Weights of a small encoder-decoder audio transcriber.
Model: 10.2M parameters, log mel input, encoder arch jasper, encoder norm groupnorm, encoder activation relu, encoder depths [2, 3, 4, 2], encoder widths [96, 112, 144, 176], decoder layers 10, decoder norm rmsnorm, decoder activation gelu.
Training: muon at rate 0.022, 3400 steps.
Rows from block 5 of the text decoder, named by matrix and row number. Rows with one number belong to one neuron. Each number is 50 + 15 x the weight over the matrix's rms, rounded and kept within 0 to 99. All counts start at 0.
# fc1: MLP up (decoder.blocks.5.mlp.fc1.weight, 768x192), inputs 0-191
# fc2: MLP down (decoder.blocks.5.mlp.fc2.weight, 192x768, transposed), outputs 0-191
fc1.734:36 38 45 65 59 62 60 36 57 41 52 33 60 71 61 67 49 42 40 87 57 45 42 40 70 83 74 35 69 44 81 44 27 39 65 69 58 50 45 36 65 34 54 56 62 46 58 48 08 41 55 65 24 59 41 51 52 39 43 59 48 63 23 42 81 48 51 45 45 52 60 60 79 50 64 79 38 64 46 56 51 65 42 47 45 69 45 42 54 68 39 27 61 47 59 57 27 66 63 11 82 36 45 51 82 46 60 53 44 42 43 43 42 36 50 43 71 35 52 52 51 63 34 51 42 31 62 30 78 61 71 43 67 54 60 35 78 26 44 57 45 41 59 29 75 13 22 73 54 43 52 42 51 27 27 44 20 24 37 31 56 55 50 43 59 92 50 63 85 63 59 54 49 67 45 67 54 57 60 88 25 22 54 36 42 46 61 62 54 37 39 44
fc2.734:39 47 29 57 78 49 63 44 59 54 42 71 63 52 62 36 22 54 47 30 48 62 52 46 40 54 57 46 59 64 58 66 25 64 25 49 17 51 59 38 41 32 57 31 41 68 24 55 44 64 52 62 37 32 40 45 44 75 71 68 52 68 63 60 37 50 85 99 34 56 41 58 35 35 42 72 39 30 75 39 24 15 47 39 61 51 37 50 80 54 56 69 57 85 30 43 71 54 49 81 71 55 65 61 36 62 63 72 12 58 42 67 57 47 30 83 53 64 60 46 52 47 33 17 41 51 92 65 59 47 52 75 51 53 29 79 60 67 56 46 60 57 64 44 17 77 45 43 38 69 64 34 77 54 53 30 39 61 53 64 84 41 58 64 56 46 30 55 56 47 52 66 55 29 68 56 55 57 21 05 47 35 42 24 50 20 42 60 54 47 69 78
fc1.735:42 51 77 24 37 46 99 51 46 54 45 64 38 35 72 03 87 51 42 17 74 31 31 25 35 63 27 49 47 41 74 56 54 57 23 14 32 00 52 72 65 41 14 37 78 41 76 44 12 53 48 64 36 47 62 26 43 64 76 30 62 56 68 40 64 58 32 86 62 34 67 16 19 37 50 69 35 37 68 53 59 51 66 77 61 62 56 39 56 57 75 23 43 51 29 82 49 61 59 22 53 74 48 23 18 64 13 40 58 47 46 63 26 30 42 49 72 54 14 78 45 40 20 00 51 20 54 42 57 20 49 23 59 80 38 62 60 57 30 14 51 59 44 12 07 59 61 65 35 56 72 17 51 47 62 54 48 29 45 40 70 45 19 38 44 49 49 42 47 72 51 60 40 60 50 50 53 62 71 85 72 51 47 33 27 47 47 06 80 54 73 38
fc2.735:52 40 83 52 30 58 49 83 52 83 39 64 54 40 69 63 60 54 34 75 50 60 12 67 61 73 29 49 51 21 57 57 29 86 48 51 11 55 46 88 58 41 57 83 35 55 53 00 68 34 51 54 58 48 38 64 56 60 41 49 00 49 44 30 39 16 45 00 39 51 68 43 44 45 29 75 50 22 61 55 51 58 44 62 41 53 44 57 70 16 72 62 59 41 48 55 17 47 38 35 51 26 51 48 42 39 47 61 56 47 90 66 33 43 52 32 60 27 44 65 63 59 66 38 64 69 46 57 34 68 63 36 62 71 60 42 65 50 59 63 14 23 27 54 51 54 54 34 64 55 39 29 74 55 72 07 56 48 18 19 55 11 63 24 67 44 24 42 86 39 47 69 14 55 65 51 60 81 56 28 65 25 49 26 46 35 78 17 36 45 68 33
fc1.736:49 39 35 35 45 37 36 50 48 46 43 49 61 48 66 62 64 53 42 55 50 70 42 36 42 45 50 49 52 63 60 32 49 37 40 29 53 55 38 47 61 58 48 68 43 50 42 51 39 35 50 45 66 42 49 63 53 40 62 63 47 54 29 39 58 57 53 56 51 43 59 48 55 66 35 49 68 53 55 43 46 54 73 50 47 39 51 39 52 49 51 52 46 50 63 46 43 41 34 39 46 45 49 59 50 43 43 47 35 47 45 47 42 30 61 48 55 61 40 48 44 64 54 49 54 59 40 44 53 49 54 52 53 48 57 66 46 56 52 44 33 57 51 41 46 38 58 45 61 41 42 45 48 68 45 41 45 53 42 41 48 57 51 55 48 59 39 49 49 55 56 50 46 50 52 58 39 45 44 54 54 57 55 33 43 57 52 54 42 56 52 65
fc2.736:55 46 46 54 56 44 72 47 56 45 50 54 42 46 54 47 45 53 53 35 56 54 42 47 52 55 40 52 49 47 55 39 56 38 50 40 62 38 44 45 45 57 51 40 43 29 48 51 50 47 59 47 35 57 46 40 59 41 43 53 47 42 50 52 36 45 60 49 46 43 55 61 37 37 47 41 50 54 61 50 43 64 30 66 43 59 64 45 51 49 54 39 37 59 41 55 42 39 52 55 37 56 30 45 43 60 52 34 55 42 63 57 66 63 51 64 51 42 58 53 51 49 57 61 74 22 45 49 51 50 66 43 45 53 42 39 53 57 56 53 60 51 48 67 44 50 58 62 52 53 55 42 54 63 49 38 62 53 60 36 53 35 46 38 54 50 53 51 62 57 37 44 52 55 45 43 55 51 47 30 39 60 52 50 50 50 57 60 47 61 59 55
fc1.737:45 56 55 34 65 04 72 42 74 30 58 21 74 47 23 38 44 24 36 50 40 58 52 54 32 45 47 54 70 43 21 37 53 41 44 52 56 64 49 47 20 43 64 36 63 58 61 69 56 50 51 55 76 61 20 44 69 85 52 77 44 39 68 59 56 59 58 62 65 55 43 40 34 49 45 48 47 57 54 54 50 36 65 58 45 54 76 23 33 37 70 82 21 53 52 63 43 58 57 37 30 45 59 51 27 42 58 75 43 34 34 34 60 47 71 74 55 58 51 54 42 42 66 69 47 56 50 46 47 61 49 37 42 43 55 25 63 64 45 49 39 39 25 59 25 48 42 57 51 66 27 35 55 36 41 57 37 55 85 43 64 55 66 35 36 73 60 58 36 37 59 56 46 66 78 54 31 68 37 78 54 32 47 16 50 60 40 35 46 57 60 67
fc2.737:18 68 42 46 42 35 77 48 50 81 50 48 30 39 21 54 44 59 67 47 34 47 56 59 42 18 52 39 42 58 40 73 41 21 47 36 17 37 28 35 53 40 43 63 67 68 47 57 78 51 49 35 45 64 43 63 48 53 54 40 55 44 62 56 24 60 49 48 54 46 38 57 37 72 71 68 24 37 66 51 46 58 61 47 40 86 51 27 38 57 21 49 47 50 42 49 40 37 38 47 61 63 48 48 62 67 47 42 38 13 60 45 49 49 59 30 51 56 42 50 34 34 20 69 54 40 33 40 77 54 44 44 34 63 54 51 51 32 51 32 40 28 62 34 77 61 60 49 74 52 71 64 51 65 48 60 45 51 48 87 53 47 64 54 45 20 45 32 59 64 69 47 67 56 65 22 67 81 55 04 53 41 42 87 55 83 56 71 60 19 42 38
fc1.738:39 38 60 57 72 55 57 70 54 56 49 41 72 76 61 39 42 39 15 57 81 42 88 63 15 74 77 74 57 45 35 85 63 68 61 56 71 60 49 52 53 45 74 34 82 42 55 26 63 82 61 19 24 62 29 77 87 52 33 83 78 36 01 68 52 61 35 54 74 42 48 50 74 77 43 26 59 41 22 80 74 49 48 36 49 21 30 32 78 35 31 41 41 62 67 56 52 55 47 55 63 51 62 53 99 33 46 64 57 40 45 53 76 77 47 67 91 44 22 22 52 51 77 62 31 23 63 41 72 45 24 60 20 68 42 17 38 61 37 51 63 93 60 54 32 52 60 46 66 60 51 77 51 39 47 72 61 47 28 44 64 40 27 52 60 23 44 57 62 67 52 54 41 52 15 54 85 33 70 12 44 52 55 38 47 32 57 54 20 68 80 37
fc2.738:43 58 73 54 30 74 66 77 33 65 41 60 31 08 37 73 27 20 68 56 53 67 85 70 08 58 44 75 51 31 53 52 74 66 45 60 86 25 39 61 60 03 76 44 18 64 43 52 61 79 42 55 40 80 46 33 47 61 57 55 35 55 08 73 18 27 52 49 69 23 46 58 38 61 63 41 52 53 47 71 54 50 59 77 08 94 33 39 62 60 60 32 56 43 51 72 22 32 46 47 85 12 44 73 67 48 57 58 53 62 34 31 79 12 20 38 46 16 14 35 58 18 37 73 49 19 28 44 43 69 08 01 49 50 73 49 52 53 53 61 76 39 56 40 62 52 46 43 59 53 36 68 54 38 37 77 53 47 51 48 43 58 40 63 63 99 50 48 33 46 51 62 45 25 23 36 66 39 42 47 35 15 55 49 68 58 99 48 49 39 74 32
fc1.739:44 57 37 40 60 54 62 66 58 57 28 67 44 42 41 53 39 53 68 41 52 57 53 50 42 43 76 14 49 63 71 36 67 69 44 32 87 73 34 70 55 70 68 64 30 46 33 32 55 66 43 49 78 33 32 30 51 65 75 73 70 37 59 79 38 51 35 48 69 68 52 92 38 84 64 24 69 35 33 27 70 62 63 53 64 42 45 28 64 36 51 33 76 42 46 31 29 55 38 19 51 50 60 65 49 47 58 64 54 19 40 64 63 79 48 58 44 32 53 38 23 36 33 33 26 52 80 49 51 53 36 16 55 41 32 52 45 34 59 59 72 69 54 42 53 57 47 49 53 44 54 79 49 37 47 36 55 41 34 40 66 33 73 48 32 62 57 37 65 35 46 37 81 75 58 32 48 45 54 38 52 49 29 62 49 43 36 48 52 41 56 61
fc2.739:54 50 56 41 39 56 19 45 55 57 77 39 43 37 58 71 68 46 93 67 58 28 09 75 68 64 66 65 53 45 62 37 35 41 54 52 50 61 47 29 44 54 61 51 76 47 30 47 56 61 56 50 55 75 55 49 85 67 36 69 38 50 65 48 39 42 58 50 37 58 39 26 41 51 43 73 30 47 36 61 17 38 40 35 33 40 50 48 28 69 56 42 23 51 32 57 71 31 54 49 17 91 61 52 73 59 59 36 39 59 22 70 39 37 62 58 42 20 54 37 68 40 30 63 76 24 30 72 50 39 48 41 40 50 54 56 47 54 44 44 69 33 20 52 34 26 46 27 59 33 38 32 35 56 65 58 51 31 71 32 11 53 40 47 58 01 78 50 55 62 55 44 58 54 62 55 79 52 92 61 66 34 55 47 62 67 72 46 24 62 43 60
fc1.740:65 65 45 20 55 40 51 66 52 58 39 26 56 47 62 69 68 55 63 24 39 65 55 43 49 62 59 34 45 63 65 49 39 47 47 61 44 56 64 33 32 48 47 43 45 45 50 48 58 31 49 49 72 46 44 41 62 40 31 52 62 64 54 71 64 32 35 59 32 53 47 62 35 59 38 48 61 62 65 64 62 43 64 53 43 45 48 36 56 49 37 71 54 74 46 57 43 59 54 47 29 39 35 48 33 45 71 40 40 47 52 42 56 58 57 51 45 44 55 44 48 56 64 43 70 54 32 55 57 44 61 54 62 55 71 47 44 49 46 53 36 46 61 33 33 51 42 66 25 39 37 38 46 36 39 46 57 42 52 53 53 60 29 42 61 38 60 44 62 43 53 44 56 48 84 61 51 43 43 51 33 38 59 44 49 28 57 39 41 31 45 63
fc2.740:46 59 63 54 48 54 46 49 55 65 61 38 46 55 39 45 42 48 50 52 39 41 43 48 54 31 50 61 71 31 53 72 29 45 44 55 47 40 34 48 63 67 40 58 26 28 30 39 39 55 61 39 56 49 36 57 51 47 54 62 43 34 57 56 42 36 60 57 40 44 56 39 52 42 40 38 46 40 25 58 46 66 44 56 43 56 31 55 61 18 44 38 38 37 38 76 45 47 45 68 63 51 64 46 70 54 44 42 45 60 56 54 37 53 49 47 43 38 65 46 52 35 40 62 37 34 70 68 25 57 57 48 39 41 41 46 49 70 53 56 53 55 48 34 42 41 55 53 37 71 50 37 49 49 35 25 68 54 72 52 79 28 68 50 45 71 62 54 28 38 54 49 59 55 40 42 53 55 49 60 52 30 50 67 36 73 62 56 46 50 43 51
fc1.741:40 55 36 45 62 28 55 61 44 39 37 39 24 46 18 36 86 48 72 57 69 31 58 40 57 74 51 67 21 29 46 51 61 64 77 25 45 52 56 62 46 48 83 53 40 70 42 57 59 38 36 44 35 34 42 38 53 48 84 59 40 52 25 41 57 81 49 97 40 68 42 65 65 00 38 35 68 38 58 77 32 31 30 50 46 55 31 68 57 29 35 60 49 41 62 40 70 48 42 28 32 36 32 47 21 34 65 70 50 58 49 60 64 56 46 52 57 48 79 36 47 54 53 66 35 67 88 58 52 29 67 49 19 37 42 53 31 40 31 37 73 71 23 43 60 42 40 65 44 41 50 70 51 73 61 39 67 58 85 46 52 38 37 80 16 40 71 69 41 60 75 50 50 26 11 26 75 34 58 49 63 67 34 68 42 35 79 50 55 33 52 60
fc2.741:44 62 62 49 79 62 49 67 53 33 55 52 21 52 77 60 49 73 42 40 36 57 51 36 06 34 53 51 62 52 83 40 32 66 24 58 50 27 62 57 55 39 38 01 35 26 60 23 42 55 67 43 28 61 55 61 57 58 50 22 48 15 41 78 34 34 48 39 40 51 40 17 70 54 49 70 23 36 22 43 67 50 64 49 41 54 53 49 49 62 63 49 58 57 50 45 49 37 31 67 74 68 63 60 67 49 35 48 50 38 30 71 49 66 13 40 06 73 39 33 66 51 35 24 54 33 64 65 68 61 55 76 58 68 80 23 47 49 68 57 18 42 49 61 39 72 59 59 56 48 83 40 33 43 53 72 11 45 71 49 53 56 56 54 85 58 44 34 27 73 61 44 95 58 50 77 29 31 38 49 40 40 35 29 67 50 55 49 32 72 73 11
fc1.742:45 56 72 45 44 28 31 51 69 37 40 39 47 89 67 26 81 37 40 43 54 72 28 33 39 76 60 57 40 77 46 55 89 82 52 67 56 57 49 62 36 71 90 37 63 71 42 63 60 30 60 44 53 67 40 51 67 42 51 16 62 47 42 32 67 43 43 42 42 31 54 46 39 19 54 47 13 84 33 25 78 34 08 29 47 21 16 24 59 69 65 55 41 40 33 47 19 48 34 47 56 30 74 65 40 39 29 53 51 73 15 67 87 33 57 47 10 45 48 37 53 08 62 59 72 55 56 63 46 72 69 39 57 71 56 47 38 44 49 80 59 61 12 55 06 56 47 11 62 50 52 44 47 08 46 84 92 21 82 50 76 66 57 28 47 73 05 38 29 52 52 48 42 61 36 45 78 90 33 34 78 15 50 36 43 00 33 59 64 36 51 62
fc2.742:54 62 58 71 41 37 65 46 47 56 89 52 46 37 35 44 29 64 34 59 39 23 61 42 51 36 32 25 87 55 79 52 15 36 47 61 50 51 62 46 56 23 42 49 40 44 48 56 29 83 47 59 63 59 63 29 72 61 59 71 56 55 58 46 35 50 62 57 74 51 48 48 74 39 55 30 51 27 49 53 41 70 79 30 55 63 61 10 87 31 37 99 43 29 69 44 33 55 51 82 56 51 42 39 50 88 62 36 34 32 70 44 15 37 45 49 47 73 38 62 43 70 58 50 37 56 49 44 73 13 48 57 64 70 38 19 81 92 62 53 64 15 62 49 88 30 49 50 32 64 30 50 60 99 43 33 77 21 59 52 42 38 52 54 53 63 73 53 62 78 56 47 41 40 52 33 03 44 53 60 18 41 56 39 66 99 40 59 52 52 58 60
fc1.743:47 54 54 41 38 39 57 39 71 47 24 87 21 53 70 54 35 26 57 66 42 37 51 51 57 44 29 57 51 39 25 69 33 47 16 69 60 32 42 38 72 40 58 57 69 74 56 44 59 43 73 46 67 49 17 41 51 44 27 68 67 31 43 65 44 38 46 70 61 77 12 51 52 21 31 49 68 79 56 64 64 34 33 93 55 37 60 60 53 81 34 61 51 54 43 78 55 36 15 53 51 51 37 52 74 74 41 61 20 69 43 62 32 30 59 55 19 25 55 23 45 75 29 60 39 40 47 27 46 47 40 65 31 76 77 56 36 20 55 43 59 32 34 43 69 27 52 70 49 52 80 27 31 71 56 86 32 64 62 46 48 37 73 53 59 46 70 53 67 69 49 57 47 59 56 54 39 56 51 47 79 43 49 52 52 49 47 28 30 51 62 47
fc2.743:59 33 86 65 83 16 55 31 14 32 84 43 36 39 68 18 57 60 64 27 53 43 71 33 41 28 40 65 54 30 39 40 50 38 26 56 64 52 31 63 36 55 36 76 39 38 40 47 38 28 93 52 56 68 87 47 54 28 22 88 57 44 43 45 38 70 19 34 78 35 29 42 54 36 62 46 35 50 82 30 70 42 70 79 51 56 18 35 82 68 32 66 47 31 28 84 23 58 35 43 26 25 68 59 54 51 47 42 59 44 60 50 46 41 61 48 58 71 76 49 50 60 58 37 43 52 58 54 69 37 43 68 45 49 46 70 51 16 49 47 61 11 66 29 62 41 75 38 38 40 45 55 39 37 62 41 28 18 40 70 83 26 33 35 43 35 75 72 39 68 68 77 90 46 46 51 40 39 45 46 52 45 52 51 68 37 63 16 27 44 41 49
fc1.744:13 21 38 34 40 46 55 35 67 56 35 29 45 51 24 57 30 26 47 52 67 54 37 49 38 45 48 44 33 67 39 55 40 41 79 58 47 64 64 48 57 53 88 34 26 31 72 22 66 56 49 61 59 64 22 58 60 67 36 74 46 23 27 28 24 22 61 59 31 40 46 63 77 52 46 58 70 71 42 84 38 81 58 62 26 61 38 47 69 47 45 34 66 75 53 47 93 44 89 47 59 57 40 43 52 53 50 66 62 40 36 55 80 57 60 45 38 13 55 52 50 47 75 34 46 61 86 62 37 26 38 84 38 73 74 49 44 53 21 66 20 60 27 51 48 64 69 59 24 55 42 23 12 85 51 41 66 46 69 52 45 55 59 64 34 25 79 37 46 46 74 54 52 30 28 23 46 39 39 54 50 52 49 47 49 41 69 55 48 55 47 61
fc2.744:48 57 66 44 70 62 61 72 63 29 16 75 49 48 55 51 63 64 51 43 48 76 41 39 28 54 52 66 52 13 51 08 75 40 44 69 40 32 56 51 65 38 35 30 47 51 45 44 40 35 60 35 47 00 72 34 53 65 60 10 73 74 50 38 40 75 53 79 42 55 57 33 68 52 61 41 81 51 59 58 44 83 34 75 70 61 35 55 59 39 31 78 82 76 77 44 59 67 38 58 45 60 42 45 17 30 06 49 69 51 17 37 15 50 50 68 25 41 43 17 60 27 44 63 79 51 47 48 50 64 52 27 46 42 50 67 48 45 48 79 52 30 45 40 37 23 27 66 37 31 54 31 46 18 68 31 56 62 71 51 42 63 65 42 63 51 69 39 63 68 52 72 37 53 43 77 33 60 78 21 66 32 73 53 29 43 41 45 63 36 88 27
fc1.745:73 44 62 31 29 43 59 54 32 53 43 39 43 43 43 32 19 64 37 55 39 48 40 25 83 24 66 66 32 62 47 27 46 43 63 36 53 30 71 87 57 31 62 26 40 63 13 19 67 56 82 74 27 51 36 34 24 38 00 79 46 69 40 44 18 55 25 50 24 32 75 65 29 42 38 62 24 99 37 18 55 62 55 54 42 42 64 63 56 44 82 38 23 57 64 78 59 66 80 34 53 23 33 64 50 35 26 74 69 56 40 63 17 38 33 63 07 41 31 57 70 73 17 46 51 31 68 65 48 74 46 38 65 67 75 40 44 48 28 71 77 50 31 28 79 51 55 30 30 47 38 78 46 20 40 93 19 46 30 64 36 40 50 54 41 41 70 67 41 35 43 14 74 37 40 15 30 28 51 61 62 38 48 69 25 64 33 41 54 46 47 41
fc2.745:70 05 52 19 07 50 77 58 79 48 64 34 59 69 58 25 89 57 35 52 38 19 41 40 63 69 58 71 37 28 57 62 17 38 62 18 45 85 83 90 93 80 89 37 48 28 61 34 69 47 43 88 62 63 35 44 42 34 36 62 52 68 15 48 43 97 17 71 58 56 70 19 34 42 17 72 47 50 51 32 32 49 87 39 21 62 59 68 41 19 63 55 38 57 73 51 47 62 43 11 71 43 62 73 56 62 71 60 76 37 36 45 55 29 51 25 00 15 41 46 94 32 39 89 27 63 73 19 29 48 46 43 58 96 62 73 55 62 25 90 73 99 31 22 00 05 35 23 25 68 32 21 68 25 38 38 45 40 29 78 42 26 00 61 36 58 81 60 00 59 51 40 25 27 44 14 12 47 32 62 46 18 51 17 15 25 53 70 75 51 59 49
fc1.746:24 11 76 75 51 54 42 06 65 50 17 37 73 31 49 62 63 58 23 27 49 66 67 48 36 98 60 79 61 51 56 48 51 20 36 37 42 43 14 59 49 46 11 56 60 27 37 69 21 41 58 04 69 55 70 59 50 65 70 14 40 64 27 79 64 27 72 65 39 64 48 16 61 25 29 57 45 50 35 51 49 62 40 67 41 57 30 32 21 52 43 83 82 24 34 55 48 45 17 71 79 56 67 43 25 46 24 33 66 40 21 46 43 34 44 59 49 79 16 51 83 36 42 20 87 43 57 35 34 34 26 35 59 77 55 63 44 52 77 25 63 63 48 46 87 67 60 32 58 41 51 45 50 50 41 48 72 53 39 49 56 71 50 46 34 51 26 40 49 93 58 28 12 30 62 67 60 88 75 34 07 59 59 62 00 35 35 52 99 52 64 59
fc2.746:49 71 44 22 65 50 77 52 24 68 80 66 19 71 52 52 49 39 23 61 25 03 25 50 57 88 52 30 33 59 71 33 37 85 27 32 34 39 39 55 60 74 84 28 69 22 35 43 58 71 13 64 57 19 12 69 55 72 28 90 51 31 44 47 27 30 60 28 18 51 78 38 40 51 17 34 55 36 56 66 25 42 25 72 56 59 23 73 39 00 34 55 50 23 27 81 50 55 60 67 54 56 71 70 72 58 54 73 40 55 37 25 52 47 60 33 37 33 43 67 51 47 64 70 57 90 40 38 66 64 28 48 38 58 51 25 65 42 72 62 02 18 84 88 60 35 51 47 36 72 40 51 45 64 39 60 71 31 62 13 63 42 33 51 70 27 48 56 69 39 97 68 72 24 64 29 30 43 38 45 02 32 18 38 54 61 51 46 47 41 56 51
fc1.747:50 54 18 23 79 30 50 42 39 34 69 49 66 58 49 56 88 41 52 39 71 80 67 49 42 65 38 30 46 34 57 25 49 39 24 58 57 72 61 33 70 39 80 64 57 46 68 46 36 61 28 55 81 53 42 58 42 69 70 85 55 42 66 47 40 51 57 45 62 37 66 37 82 48 50 58 63 47 69 49 30 54 70 22 74 28 57 56 19 67 57 43 31 51 41 40 16 34 55 34 38 59 74 38 53 24 31 33 63 50 50 64 36 33 67 43 59 49 39 69 51 48 53 46 66 57 42 44 65 58 51 65 62 47 39 28 65 42 23 33 43 66 36 52 48 17 64 50 72 64 41 19 51 57 21 29 42 39 55 54 77 41 43 46 61 27 66 46 47 60 53 51 62 45 39 33 59 36 42 68 80 41 83 81 00 26 40 65 69 53 68 73
fc2.747:74 43 51 49 66 58 71 44 81 15 57 77 57 27 44 51 34 44 52 51 63 33 99 40 64 40 43 53 49 56 64 05 75 35 58 63 61 60 56 54 70 21 22 34 50 58 29 84 40 49 38 44 57 37 47 45 71 42 49 46 75 53 49 77 40 72 51 45 51 29 47 49 52 60 17 64 73 67 53 60 40 59 31 48 65 33 54 28 78 62 38 09 04 60 63 71 35 53 41 60 47 58 52 61 69 32 38 55 74 39 31 99 63 21 64 70 47 65 68 41 49 28 48 76 49 68 47 43 77 35 66 19 32 60 38 56 61 52 74 30 53 36 50 40 47 59 45 61 70 67 37 26 73 53 63 25 52 52 52 61 14 49 52 13 29 45 67 46 62 70 65 18 73 55 01 40 80 41 60 69 22 43 29 61 12 45 90 45 33 41 30 66
fc1.748:14 46 44 51 39 55 53 67 34 44 76 45 37 58 67 28 47 62 58 54 48 55 52 45 43 32 51 50 56 49 30 55 49 59 69 41 32 66 54 37 45 51 65 26 58 25 59 46 29 67 59 83 66 62 51 44 70 64 55 55 48 41 55 35 43 80 49 35 60 40 53 70 44 34 56 31 52 60 72 66 52 51 58 68 53 40 59 62 35 49 45 47 35 44 54 35 54 51 42 59 16 33 58 40 67 51 53 56 52 33 62 58 61 49 47 58 59 44 55 67 45 52 46 51 42 46 50 60 56 60 38 35 52 39 60 48 44 49 55 42 43 72 43 60 68 42 51 45 76 53 46 09 67 30 45 57 51 21 41 66 50 48 59 61 49 55 49 31 76 53 56 48 55 78 75 35 59 54 40 68 47 56 33 34 47 59 69 54 72 89 47 45
fc2.748:49 48 35 49 30 49 65 62 38 60 59 65 80 44 14 69 35 66 38 40 49 35 43 58 51 61 55 51 35 49 27 44 54 55 36 55 33 41 44 47 78 58 55 50 42 52 34 54 55 58 52 53 59 54 42 61 66 53 29 57 53 38 62 44 60 43 50 56 35 64 65 52 45 42 59 81 44 73 58 59 50 56 39 52 61 53 66 33 77 49 57 55 54 32 66 61 61 40 39 58 55 48 48 48 53 41 34 45 41 64 39 50 67 49 55 34 63 37 49 64 29 38 37 65 57 50 50 63 80 49 60 60 41 50 65 46 55 64 71 47 42 49 65 53 42 77 45 38 47 42 67 39 49 55 26 51 71 61 84 59 37 59 51 39 57 51 55 69 43 12 69 48 42 47 40 57 58 61 45 53 44 52 76 41 46 53 67 53 83 63 48 47
fc1.749:57 60 78 41 54 71 39 43 73 51 66 48 50 34 58 42 63 66 08 17 66 55 60 66 52 51 62 43 46 50 47 45 28 38 42 68 20 51 61 35 61 79 39 85 28 62 72 48 37 59 46 48 75 21 40 35 61 61 48 64 65 56 23 32 62 60 50 74 77 40 46 12 47 40 69 57 28 38 51 38 23 41 58 48 66 45 40 60 53 75 41 51 20 39 88 46 88 08 76 83 41 51 62 52 95 30 17 50 70 52 54 38 40 46 50 26 59 32 42 56 20 24 70 30 68 35 46 40 61 59 72 59 26 45 30 51 54 57 69 24 40 33 46 48 73 30 65 46 64 67 64 56 99 49 38 64 74 59 62 42 44 58 16 38 63 53 22 38 61 41 28 33 38 28 48 65 82 60 41 73 49 60 17 49 79 74 48 75 63 74 62 70
fc2.749:20 50 18 74 47 51 47 66 48 67 30 57 58 45 49 45 51 43 56 38 33 11 52 50 49 45 46 79 52 49 56 19 80 35 85 58 37 60 53 43 56 34 65 29 73 65 64 33 60 36 50 86 65 66 51 64 62 38 20 44 72 43 88 53 43 59 20 35 26 40 46 63 46 71 44 43 52 39 31 47 52 46 48 59 47 49 43 40 22 22 52 46 55 74 16 48 33 70 32 30 40 65 46 69 23 42 77 45 74 46 19 46 63 39 65 79 34 47 32 61 54 44 85 54 33 36 54 29 46 45 27 57 62 86 09 63 42 58 22 12 33 51 49 38 47 88 34 52 75 47 61 21 51 37 17 66 65 43 39 71 57 36 51 54 31 58 73 43 52 28 11 37 62 64 63 66 40 18 44 48 52 46 52 60 26 41 61 74 57 46 23 52
fc1.750:35 61 41 41 52 34 25 46 56 59 39 36 70 46 61 27 65 35 37 74 63 48 56 60 33 61 67 77 52 51 61 46 39 42 47 46 50 52 59 57 79 50 24 39 44 55 20 61 46 38 44 69 58 48 67 60 82 60 44 26 42 47 63 45 65 29 50 43 41 53 49 61 43 51 63 42 35 57 36 34 57 31 76 88 82 53 39 54 66 54 74 77 74 49 49 44 56 66 53 54 75 32 42 30 40 38 68 46 38 57 32 64 50 32 47 41 70 42 46 50 44 35 32 36 45 70 57 25 63 42 63 62 52 66 42 33 00 56 43 42 71 61 54 45 51 50 54 58 30 38 27 28 56 43 63 54 46 97 55 38 09 49 51 56 66 45 93 81 59 29 30 41 47 68 28 38 38 56 63 41 45 26 43 58 23 54 54 58 50 47 85 32
fc2.750:33 54 71 73 49 82 71 46 49 40 48 84 29 53 35 82 27 55 65 39 62 35 18 51 41 80 63 37 57 60 39 46 38 54 85 52 60 48 44 23 34 26 62 46 43 32 39 59 43 69 18 53 11 36 31 32 25 49 49 69 35 58 67 50 45 51 72 40 70 58 82 67 50 39 40 61 34 52 46 70 41 56 44 65 44 47 55 48 64 55 54 50 46 36 62 45 50 51 48 49 50 67 57 75 74 67 48 23 69 38 32 36 45 57 36 40 45 41 35 68 61 63 48 83 39 30 48 69 56 38 57 40 55 53 63 87 62 60 58 29 33 71 45 40 48 76 57 53 51 50 49 84 45 56 65 43 38 41 31 16 61 55 50 38 58 82 77 30 48 43 65 51 28 42 67 58 61 42 56 25 73 30 20 46 16 83 63 81 21 32 43 91
fc1.751:14 53 00 49 36 00 57 45 39 30 33 45 37 38 35 35 15 66 50 81 65 36 71 56 36 60 64 40 63 63 16 59 28 32 61 76 51 48 29 48 11 56 57 48 57 82 41 38 92 50 53 41 57 52 47 60 36 25 28 93 65 74 28 33 47 86 43 36 38 13 73 64 64 50 39 63 66 61 88 54 68 31 63 65 55 55 31 60 20 64 34 46 39 38 58 24 65 31 84 30 32 68 39 33 81 58 66 68 57 58 36 46 41 54 69 50 57 49 08 68 31 69 58 70 41 43 60 53 67 76 46 40 23 70 79 36 60 10 99 39 34 74 57 58 74 43 41 08 67 49 50 29 73 61 27 38 69 62 49 73 82 67 47 58 58 90 84 30 43 47 06 01 44 42 48 43 27 42 67 49 60 34 49 48 49 03 42 48 64 70 86 44
fc2.751:22 92 45 39 41 17 66 72 43 89 49 44 41 37 71 41 31 53 04 69 61 69 47 37 63 43 97 88 85 84 21 63 70 44 23 53 19 46 53 41 88 59 58 77 52 83 45 32 86 69 50 54 59 78 49 58 62 34 63 47 67 74 48 72 40 35 49 32 77 82 57 19 51 79 46 68 52 74 38 78 64 42 74 53 29 53 38 75 63 56 42 88 51 59 50 61 37 21 45 27 49 74 55 66 45 70 60 97 24 60 60 58 18 73 45 49 45 93 38 45 62 47 70 84 52 36 57 63 51 72 54 54 86 90 76 42 67 09 56 65 58 80 41 47 50 57 49 48 43 52 37 60 21 40 53 53 46 48 33 71 81 70 25 75 36 89 70 55 33 47 69 24 75 59 57 54 20 46 19 41 36 35 54 32 80 29 99 58 73 46 72 52